config.yaml
train_examples: 195000
image_size: 64
crop_scale_min: 1
loss: "softmax"
encoder_mlp_ratio: 4
encoder_bias: "all"
encoder_drop_path: 0.05
encoder_pooling: "mean"
text_encoder_head_dim: 32
optimizer: "muon"
learning_rate: 0.0023
Rows from block 7 of the image encoder of a small contrastive image-text model, named by matrix and row number. Rows with one number belong to one neuron. Each number is 500 + 50 x the weight over its row's rms, rounded and kept within 0 to 999. All counts start at 0. Numbers have three digits each.
After each neuron's rows are labels from the 100 images, of 14976, where the neuron reaches its highest value: "responds to" is what is common among them; "patch colour" is the nearest of a few named colours to the mean colour under the peak. Only what is clearly more common there than usual is listed. The data: pictures of board games with random positions, seen at a slant.
# fc1: MLP up (encoder.blocks.7.mlp.fc1.weight, 1280x320), inputs 107-213
# fc2: MLP down (encoder.blocks.7.mlp.fc2.weight, 320x1280, transposed), outputs 107-213

fc1.21:488533420549502374506519427477566545523452511537566608433407532456520490466461493594442454575471425576550543411537550522529459552582497529504455426565470515501526466475503500526478511533538556496501572540476471518512440506449474513454526494539454546569457531510494502491511472542546520488577459454510493483503464569556460
fc2.21:577473535448466553437584562601496474605614498523438412554557486563497459590431522393603588429462550441451476625494460522490480383461547549423477485557567578566505495488524538544484460451495437442518465454485506532430529523549410487547439498505579472441561504440517498528478514517486519439492476528513583505490474474482556
responds to: digit grid; first side has more
patch colour: pink

fc1.423:548499451523471420512445506415558551543492476531521493561593461507519514487490578613471523526426477537453582514440470448515444484501561492560507483635458458511537524526539551574469504511507519611489484481499479569443449463565495513477468528479486439414471408480432505414506432483549458564572471532470527433524540453480408
fc2.423:492543432528426505576503541476432382508550465496511492451496486455485546557550447332445529532503427521507414524539488506527434435521536538541574398484531514520500519509526540498543460465519515425532550464434524525477464435457555463533474518430477522438495540529445444583488523498459549439537400408560560534455542462538555
responds to: first side has more; discs on a green board; draughts
patch colour: grey

fc1.630:543527511489565487453483448468626567474549544464523460425472513487478531407529411523431598457510488551494545497416562412463462502567477518612440370479480544574518573499481491512586486536532452495514514490429504482478451535494451530487471543458494470569482481515574653463532418546558487503471498493517533521513478521392470
fc2.630:460491471499502541515478561552478448533502534503572536505508495553469493578531587599475417535548427429496466629572483547493536559438537483472497569457499520467500386488504529545455561443395545496467510478518503556538557449517531517506527487471459501506514480495533459529441602449506504489454503449388529459464516490584558
responds to: first side has more; discs in an upright rack
patch colour: brown

fc1.236:448431356515463567567525482551408451531539533402534501490458411433532461446509512510447415485560478413465459555513491422538536438524502524542486563549503547518521549431541451510470413524443551526553502550477400472503581616511539434544571481462538476482504531469475471586469484486488544502482499508506569634521512625492503
fc2.236:463573545435483470500463486430484564419470409553426480481469613565536521512551464479522587530457573513449491517476537567453573495455407530487473464456495514481491464582515495505559608438465501551487512455458554560448466527452452499445448508544453550507589475544550524498524434579581484531543551432406460385511454477418451
responds to: nearly full; discs in an upright rack
patch colour: blue

fc1.88:485539429493522515444495470511484514476531460545513526415471610488485444567402539545503532518405423561506500515429581572487538481557407499522512583497398476497577523542510459537472485524467551567457471575500507517493486452555530391453435436556419492385517487505544556532453561499460581585468516529425557427464452520520550
fc2.88:546452544462417540500504521435529407487515534455485537568405465452558566441521525451463546554555549606495545511547434400446428529520513440499477442654526498583530531549436523515554567485466453425467536322474488407493503431452541528530466485463490540579531481455552479510514474509531514427475521542489552511489482508495495
responds to: noughts and crosses; nearly full
patch colour: pink

fc1.350:471597449481446444454473466512429488547562537442525459429493601490443533503558504495468598526443511452456494548464471470537418503479524518554536510462559533414560447463526489411569570466604518505530418509429435599521454491452490545560493477585474418500508530586532464438555471518500455505514547477482532544542491545469472
fc2.350:562459511564548561498503472497576538515522553562524550505513388548538425431472457538484377479531461475419527497472549506422616456533550484474479392533411429548501530479495546568416489478518449495476511485527520430499518541456624487447493494447557529482460439453505475463504536476533488513498478644507479471382507433560602
responds to: discs on a green board; stones on a line grid
patch colour: green

fc1.578:491520504492542522510461513481492476506460479505526491443437508512533330514562469432422462575515543522500377481428505512429473553461467442614423429496501508490553558448367616468464436495465555490534462530565442508557537440495509489566571494513397449443559482460441526463485521511438580479460487493481557571577430421465556
fc2.578:572538449429510518436478431581537507524393486588522498495484580461538475517542548542501459495531568469527534514586502526517430515465523432542561543554520482510515459542588448517540522516520497459504513442519555485430442540446428506491526499525527507487501586538461546498443534440532465536566435537504451518494558509529510
responds to: discs on a green board; second side has more; nearly full
patch colour: green; black

fc1.186:571552493432444543459473446512412448572545472540572527435539535459479552370575571523483549496484515376382531529408539580468554499441494468513439466519520538553474523435457556591408563433505477449534476524513473423470472646590499502469497507415486517514456487563534492487403462454575486469516513561462511545515504477498534
fc2.186:477439524518466495476490443498567539488397467516440480546507478552543521543525466585525437492474497567591497448576418482494419465536467510478548493529459416496496483583563458399581443557490465485484540496481555530481546390398612448584425484554560527398499512478447420456611551504372531538564507457605560452505494530590490
responds to: half full; discs on a green board; stones on a line grid
patch colour: black

fc1.261:494594517580411547469516478480532432509582491558523435513478494504460466556488506536597516513554503504563459518445561527426494482400497517468456464465478506509369384560544487519480452518540490552529560446481490483473580482565406483500532514535473546448456486660525523540526507541479538534441431530359518400516533637526452
fc2.261:518458536466460439534461511539534530466507533476564583561550475528535470509488557515429537489426463420462522506543463545536482487538517385542558465505507451523576530519439500447440570485452500498461492562491532570594410544470551445537415441461514519508554463452461485432414467454473412474562516426559502529502482407453572
responds to: half full; stones on a line grid
patch colour: pink

fc1.572:474574524492488499496555579449501355505551441497467454471437519529545461513483525507564555459481511468452481542541531581531502538584544537466498530517459553476539519544375436456434417552517554513471525432493525492481423513645523468555454467531539519558474469494421499573472380535484494440516499490498429449466461569482508
fc2.572:558449528500533473491472518536495575535491488494509463474547496404434522517486522511478484494504586510418474444438486361479474465463487425468533502509538496570528441418548472480485497470465581538527525415525517541402600558462505476465470510470531556395535526521556476562620509507420519488498511572447571504551551469517621
responds to: digit grid; discs in an upright rack
patch colour: pink

fc1.277:531525530543529521548571506490567490550556501481564464417450479433478542441460511490436470585521447507536448415571563559495491563471540435579509523519504463442484467513452504499530535551511483450603570472472475564552518483493600453496469422575502544514484460533411554450491510552487554475453499428444464450610461541647529
fc2.277:428471486392502509488519483590494517402389455450475575525532545570503493565522511543508479441507586444466504494547468559519474508548486549444490534576510498517531516485587411488453514408460519560419428476542568431472540558493417582502509534520397517513494537496536506534484495464511414520567549448559527503476537490359497
responds to: first side has more; stones on a line grid
patch colour: brown; black

fc1.564:476513502457476542519417620536565565526533501493434526563433459497458443472462386415524427558375484536494519429502608548470485528497456515524474525517511386601548560482447480451480464458437546568553542509444530499447466454538475498541421453545499545519495467439460473524542437526516461482471453468470569594502557498506539
fc2.564:566522532506435488486641379468500468525486545485494404491537548559449511580508608518452554526534546432497474574524498456455479467546607496491539524497478620398474451546592535516468591389582536470484473517436545503528503614467395492470528511452545525477476564468508524445490602466478576513497519453495497412554412504464542
responds to: noughts and crosses
patch colour: pink

fc1.659:446449587546445524484464502428490433442522505462554451454434490495594444551538580475523508498513590486499524524496492473531496516503482474595481465441556562532470627548435502564465526467495531447505520401471482506454495533422613538516590493440459504585463516505559458465494432478472420445574438448484507526444529467464501
fc2.659:520525446545467458479500541519520496568507513487484487551483588580477544511539518496450477506501370530436504450437587488553528496424496503482403526454444399515542484490452506471526444513492436538484507624541533528476518426580427487503424534557562437523585403517458538566488559494497491505449557506471525458514550563506538
responds to: noughts and crosses
patch colour: grey

fc1.291:436565515521430465510534383515506453591437461542488466539476545500525418502456583515529433477538478565405452501499528497524518559525521506477472466478517503496584463563478493455409436447448429518407450530514421472524535453463526478534536545473475521493492526527558613485483465491509464481503427526397432577524447457422513
fc2.291:610509581450524488468486576496392432468617487419439501529378520572489515479434448457482411435512431535527449546488486501504464515493565447538546483501513509529464509459592572598508395556529490481511488471523484583450514493478529566455560514497544544532574423516497472459514458530485539507440539524535530475499531484563442
responds to: discs on a green board; first side has more; nearly full
patch colour: black; green

fc1.28:479455440527545514554522412515534470545442438483590543496464485521510506595529603481485504548605476488514473597479432447539548432483564490504502481430519569497475502452533539557508561483616485390432497350503434544516557549584502472455441487475416464584533525550525474528483494512432497557493591455547536465506543530424518
fc2.28:492552426492503491561558516449443490575559448612503501489515502428559440571523504428629447496555463523493522486454533517531531431534526479564565608484440501480562529493500481462516482449510511430485419465475387547403550482556537502484502528506397453511528585550445528422518440516530583481524506563563560523493584412518429
responds to: digit grid
patch colour: grey

fc1.87:457543541475460499478448517525546482442488544621655577529437518557527512476554500535545575553641481528471539463589532537534609469525496468413544381456561563535514500453457589511546515569503464553432464493581490505537465505465465536467466482484449491482541429503538481472594416466526533542545411447503419388601466450516477
fc2.87:472480512469481395520412545499463429546493492412504473527534422640507416465435486432483540541495478524482520529545482490529431535545479495574421551480366589542487598553495509552466471511547474502511498577404557517374521555583497547407453512409528550488552481466537451535405490491582477517423560419479577501427470529521398
responds to: digit grid; nearly empty
patch colour: pink

fc1.692:434473538497555476484439452530498561503479446538458532416522494491521444587536455490453537552496523478463553472554497492477459567467543536570615441573496526504440456438461601514451502525494512557551468493572490491491404563532500481490425469460578504577404454484501492460466527485507535382545512419517495460514467494438561
fc2.692:567548458490488487465545523467581432527515551454531497560436540548497566436430459392452479367522481502518504488526549519531487467581508521439414510504579502551508432567531461526504543471473502454410483488441559507500562462516363487475569574491368523431588554522463557476515479483453472555455457525543513554436479539526512
responds to: half full; discs in an upright rack; draughts
patch colour: grey

fc1.496:413589527534453453481484500532517493461472486552546406529515517510527537457549518562478474511496462573498532569510526520529528487552560478469506469483437481530621538422565413481573514548476445556546497555553514525479423478561505524587429434543507524442543482527551405439512604555625463519453541559411496423506420528550479
fc2.496:506503481443452506502515551449468479467650534473472455577458503452479486533560523589589464437523401550513484445531505378615499484392458454517522476415561459444436561501454587571495499532507472509489447527466531496526541508487547534414454488558590478471417518404486538615511590523515496533500457487458493502546502550540467
responds to: draughts; nearly empty
patch colour: grey

fc1.128:469549474486551488501490543526514468526435533507458537487565602399498386557558496420556480580513427519516496527503442541478570458385433521576402489561455448510524481500456552465476501446534471587475496522581545530510503521510468490545490485543445492519496497440374481582456480481486516488407467515550509544557498494507590
fc2.128:447482451470501481513535475474417427495495449454376552533489577570471568513466473452504468413461488476380567586583488486476470538547510488506604591527545531443457488558497457490521484459444527451526547477456458388572542503465415518524436449461429476410496487463566442508485436553490495586464463564507596556449516544560419
responds to: noughts and crosses; nearly empty; first side has more
patch colour: pink

fc1.561:418473525473578492591537459562432513483590444513464552441514435477471444583490428489431472522506406557488556470487511502534546471518523533464460542563528531417495558574437536425550498495504472570474540547485536439408518433606491546465539538556473490471370503478423542525530497561588455418509498563526437541554436363410488
fc2.561:435436450581556581505510446526532559486497546434577435503582404512454521540616506511489472474444488458480502559555424513588487565451500452543580513517551442510519541458495516451513452494489473421526393541568441536515576512405448539494497550482486446513544579459532535418525436511484551505549512532500565487387548499478440
responds to: nearly full; discs in an upright rack
patch colour: brown; black

fc1.237:510489443538447547496439562472446569466534433451468461393481490451374467416508519452466537519534490428576536487498467465512520527517464544477504538488519489539547428466517567469558512458617459565552505586443496397520532552499507530575493439547459512499570499583485519470465472468480504556444554570546450561570535456547519
fc2.237:504512486465569459545604444495475527458481628539534484559514463570588439503476571585476495555563501487429401559587518581483409480462454467565458492538491381493494555535438452466455565547452448477466569416559522524455445411467495484485566539491473523511487488472492506606507527518444504443481433484445404501565566436435492
responds to: discs on a green board
patch colour: green

fc1.369:492521551424546534532436489509489505474562407523503455450560503518475443474553396472537473536507468547482474543474468567524521515504501488423450618494471529500407490506433518492542415469467512487604496485548444509500486490571531496571530507515453450612571449479631403522531532465522491444517447490498455421384502398431462
fc2.369:518524536576472426527505483513533423531388497491595499583421601470459606426464555553397483469561479432478475496420486381520484445484520471471557365471483469481562529502475508497450588522517430508428471486503505475449463469452540515454466478562532536477459547555473562483419479577473531560565541585492566499575543544599520
responds to: draughts
patch colour: grey

fc1.233:471605472431469518561536520476481516575396575570535526477413430454555471529447474507562393401465576451590490480521442470454493540462507486467566512446432492555541537459499456448527498452557417495492448471500559431524486521475432493450473374502566661451482512503475449418567576557497502534498519467479515497502510505500530
fc2.233:489354506514496467474471420523490524469516408416476474531558548541478511507526556494463583541527414569377517534470592538477441451493496485557439498506532473550481441493524539578509549486485640513452553513496479567469474513457548554509456579490435431521518461476538541520475480483457504450557456536564445564486508539518481
responds to: noughts and crosses; nearly empty; second side has more
patch colour: pink

fc1.111:524569444443497467494550439465515471485486501477589496419444567497440546545422510479515487488525453454422501425516643488526462510487524450483491476541352548591508510513439486497484517459494400499558559535553368409542504478549533473436538448488499519513514542521531514515551579449556526451473516508471449483574483543551492
fc2.111:502542602498567560474385492582441530564465529641457529489550449523499547526446525536546458578456568453481512549504540554528575506519473547494470435474608439413450476539567518494391627525478614539446482470492528519553513470510536584490484643541493578412519445458539585530516500555526575506456489506556547513535494515397459
responds to: noughts and crosses; nearly full; more pieces: equal
patch colour: grey

fc1.455:491452431447512467475358496517560525523519552510455460596558556469546541487545555435473498446504493445442495584513519530538471469500387499504603473540470438504528524549523424499458546504529514447566481452507466585502544523504569505532407503511519501495457499531511442473516503412515506498503523488517599466540512444510495
fc2.455:649521502492524439524579537453437436573469507461518510416496486570514489497459448470483541489472509563451503526472511501420510497489589568493490454536469534494479480466527529502549491487510546537437483573466578452465445538519462502512580475493594473518415526449490473466493430599427486436441536552449414532520547497549513
responds to: digit grid; second side has more; half full
patch colour: pink

fc1.217:494487522496496497500479472510553489486562419509489567507386489484502552421568528575455472583539492413515476530521538508486492461532680521546568539482586362413510536536487595464509440423420507464431535447495532477504543546569584507431480367515517461457511406406601479432517514461445485461511540491548517425541434487459525
fc2.217:485537550508495493531492572505414515485518500504629490421590436599499536573469492442540503493471437511551486440494453569498486517535441494508473623554511538500519544477584461499511607587541503552565490534521504476499466528388578478462503582478442589515518502573481534514474479566425553544419425496422391526406542543438480
responds to: discs in an upright rack; draughts
patch colour: brown

fc1.590:448466454504510454504449442634526536545513489507427457494410502452522548548553447517599511437548514564503463541393501482464555498520506517515403330536479483446522493482446435536458547459526502528528586502623503518426507484538488551427438526385484440540484488453425545506574533441490499424463403468588492512521597545556496
fc2.590:640541590417520534503567551454504549488448452609490541523572486479506491457404533502521444543493595519474525501448507500604460551571450434507506558505560456531480490497554604399476452515398512557522544501535519478480516460512499461512562437502442489484459454486564589526443493469482579541576562481481475491502441412522621
responds to: first side has more; discs in an upright rack
patch colour: grey

fc1.690:464494600488471484496510546506546586546508430552509486550400491541478550457524461476548473460588532416514525638590534469443542484438476530490545561533483523478508494465475429532469574457414501546467551553579509618489489428437448559368420493548589523483452483402426598529482472491390503482556451411584494472496482504562565
fc2.690:483511487487541598536531444492456465447518510494477548386610461519530465572551546508447537496429469522527441374380531530526500573536553562524490473510445505522531527536605553542521477521528557463487387468421485471478533548557514435567575453520508483541483607548538426450462545426558433473486511548464487496510535543481478
responds to: discs in an upright rack
patch colour: brown

fc1.64:382538523542510494590560445538429409522405520521512430526508472476499374476451493490453497506442491447439577541509559476570558532577479458536466571503557487524548496612561469424430439428516487514569521542514501465511432479478527537542435529525536392528551528474509540504396481462412517484456495485533496470480462505401530
fc2.64:454572481526566579609566512452521508511462470508541526437487444564444590584545492463525508494511520511490526458509581540431440503421566598457548495586521526496379426485544538566516493555471510456531509532548523423442365502570393397532525482434551422456497587516484505462547464492567487414487441515516548561586571516543484
responds to: discs on a green board; second side has more; nearly full
patch colour: green

fc1.521:548510454564539380433530511496558445523518486408446530473565538439507562471568508477544451520445537444471435416546525482472461512532418546477586562541421518433564598459418595591570517486479489516506407480518539471437490553436464512455469514541474540382542423395498460482540500555551659490346442510558584533590553375581538
fc2.521:449509546499554530480468486466567599533485418603525433468499559510519488534528448503514495371556534502570604473512507524515475518538500541556415457430547505519453400488475399483445470406456538538605542507413512490501483526541489480505563503542524435498449556533502586513467512512493406542489524528432367476431481547444465
responds to: second side has more; nearly full; discs on a green board
patch colour: black

fc1.524:412491536534515486472437463508609485539520568453544441484498590463571480484557410371604492511483530466522493418550474493504470490458511485545550505470508467416470546556369447525461472394599543495531438526493513484598440504501497553436509543566417521491509485486517533422541473526417548487440481476467424546454486463527496
fc2.524:510604477503529431507481473595458520530556480451547528564454461552495531477577529540447522549485434498512581500511491526580544627609532559525480553492468468539392520440553567525456576512504537525479566569534541496465524452582472543563464490390581493502449558507466489542463482437434479489569515479468465488463478527433514
responds to: nearly full; second side has more; draughts
patch colour: brown

fc1.427:435429487582570463492483476544502500427459401506586519484406413527564513528576507447446458495518573523490594501487525601507573540564506507511498516510466550510464455507479476515569579492515546470534553503502463492544558477413527495417573548506553499472524520479610517444435506650498503509421492398475499456428550480525407
fc2.427:505502559510495549507524419463550400495500569426483494585514513399460513486490600550507444467510570489528474433441587485547523478418519493586484549544491477590460546474494529366434525530520505540585474501502423438545474515526489493602494537490539456500459433516481533563514499436473583480496515555498513467483481384375490
responds to: nearly empty; noughts and crosses; more pieces: equal
patch colour: pink

fc1.255:503544426457486538497492552516528544475513449535449512495508554448408457496548454559592451531575419586535431526427477501406487624461406530602576467473517541436560532517439557541513529463528455456534531485530539485418507507576467468525520518455502507400489484416511473556485518394571630539542452453549500436553496528519461
fc2.255:541373555605571489564459498458502439492460509474591486462502529474523567445426465487439524514511611421441516504588460552525560563548444462473434518487508504495477517457482516447429485556491447517509579406516454479424495547373484515489491573438484549532555430449432594512435479610524425476444456417534448514525452458539576
responds to: nearly empty; stones on a line grid
patch colour: green

fc1.175:489577504475484458458557524443471495482523494473509508468558582474474530542544530464596532452550472607422447455481520477452510499484497486489563494394460598508391462477547479556365481532500446516574432475542432552504430474483487478510439490484467529465467543467492364549566452530505555437498608539539505543487594474418599
fc2.175:464428510526489556486548486487565473515488489468444474583528485547493536331522437584509415450446478418524562534549556515535550516537487451638445516462585448509489562515517475478582543426556577510502562470509486489495460554590442512564553574402509479498559584530499526487505528495449507518464456487540587454562432547488458
responds to: stones on a line grid
patch colour: grey

fc1.473:500488497536529556409563561477509502454556529539532484519536402481475580517498651555443438465498415448578474488593464596519517435530496439508508463374524541462462464481401454515469551483463476447588494601469504531539538544433544515502446528504548512542452480443541578571558565505487403507557501437596563501513460513534558
fc2.473:516543550467424418480526549480517469450458429469515560485497530502459490453561376519575558491395550604579554474437518437551466597467553561521455483564477416526530515537529480517492456464573555537416516439536519493544532387542454514464555540488512528492621570529573440514476523524565511487598520583495415454505561481440511
responds to: more pieces: equal; noughts and crosses
patch colour: pink

fc1.315:575444508487536535456552569521536524515510493564508451527475547378493379528498493464459475510483502480566507485528545497460510412368534478412474484461493445480510561504506556497481415510514436572417503486516467468440504472530452525513447405522489508462451477473581527430533475542533481475498475495449528552600482491492470
fc2.315:455509485543529487544447356479398457422561412413441488583522469518504512512512451520462525453497470499503448508438516568531537554520553574584532492487526474492518442497493436551496516359408538400563528506509541561500451456475564535563526587460498498463539401489470506549513545513430532484449459496598497408478508540530520
responds to: stones on a line grid; nearly full
patch colour: brown

fc1.273:444429453528548414496543407548566675536460566497587479576510448495577364500483535480572499503569484432471450528574585342535494453494560560468573434465361500460535514522519546464495519548491545511541377415507530433482451657449478498557491440490559462429582453517562488499464521544428541548490459584530560455560412527459574
fc2.273:421561544476450546569531580535511390442614415449459484457499441612497574498487438469430516548533400575514563469549506542516439506433514597492432515491475575567474509421445469503487470417454538454412611633485516569396494448498386417518478523481454549390545448494511520526563485469465586449437606486545484497466510492477485
responds to: digit grid; nearly empty
patch colour: pink

fc1.167:507481468479535558481501493435506442529500458526545475523546585458484544531465532498527565433520590482507556432514489584527435537514463429499512308449543521542568412407459497583499506423367450457498470601489535553489452472432517393528489503446366523507490463501502487526420491433513523474421613474573446524553502434456532
fc2.167:503433511559444434485506511593431501518534559512431558413483419537530495455442455470476477506582455483488553510489492406473597536451487548550531618499476407477442532572615519388488569489574565416516544471533423376515558445533545619488565533543571527397666566435504501508553527543474459485477488501481558428497455512563463
responds to: nearly empty; noughts and crosses; more pieces: equal
patch colour: pink

fc1.488:527585496569518480553506443493492533638430411505497523514447527354457587449487557561585497494473583549502478394525532502404493472473404483462515520461518552502409416457466557521485500507541535516480456523482528567492370470583482511477527518481409474579502531396427524490460442455468481558470522409546494426521568511466563
fc2.488:492467469483459525537483467555461431484541554414525534512491519581433455575496472404416539499494521509479559489438449492541449436592535530508531501445552374545578542506538405444447478443469501470519555461499471437578516443415570522513503451527580485532507481599581491599570541519462539490560520532553509534450468543546405
responds to: half full; stones on a line grid
patch colour: green

fc1.157:527485440564544477492511351556480520530525525444539526480493506521513565464363441525514519539523550473444411507460497498492479465521496521366539548450491542397568498417530491517439563488547557590452383466467500490466446547546422469567574440487540485486528428561569463389509500536438550519374542394485498588434430522501537
fc2.157:530541492500525452486470595466389538514553490649544483542519482502589619495561574540534499538513503519588492523570516565456381337539471516549496457522438481588465426558488395511549525536477570423465578509520507427523550502545550510528424424459522576422478554457480531481489582490377573494601409535528489569583517554488551
responds to: digit grid; nearly empty
patch colour: pink

fc1.139:466446429547440548498490471423547413568490449584538503506520498563466520513481479504537593560532485490377513436470455506567462537535512466515468501467511538590588523609458517516495525443509454533572494425503524526524506435490581497508535531595439524569520550413470472511537466481497449527455582507496519463554509527474496
fc2.139:496359515551450539469420512482515384496466523507450552569487537528518533442454533465531581433425428567491411479534446545422419503392472491540466409481437491476525540513518490520415508459512511502539519546419586440511519434461423539616458532495483539477567467547575540579508561524497467479569445462543487437469514451506579
responds to: second side has more; nearly full; draughts
patch colour: grey

fc1.213:450444415525542489476496447505464554508557506532532486525550354524582455466540482528581519531546437534479559497573456479560505448621533556551513498538476568528418626516493469504588454520441460561530411479549480583442453504586516486484554471520526613502483438532548588469512525512527494487502489500527565515482510491446497
fc2.213:454574570441523528553539494588479541571495503503554505438458553463500488545451457492420426447498477334556511556353566484537572492452536439544476429504538526461448447477479617537397542478544556500466531460501499522534620477490484442507389495445484428604521518480450468474509434552439592529479521520478474458465450535503465
responds to: first side has more; nearly full; digit grid
patch colour: black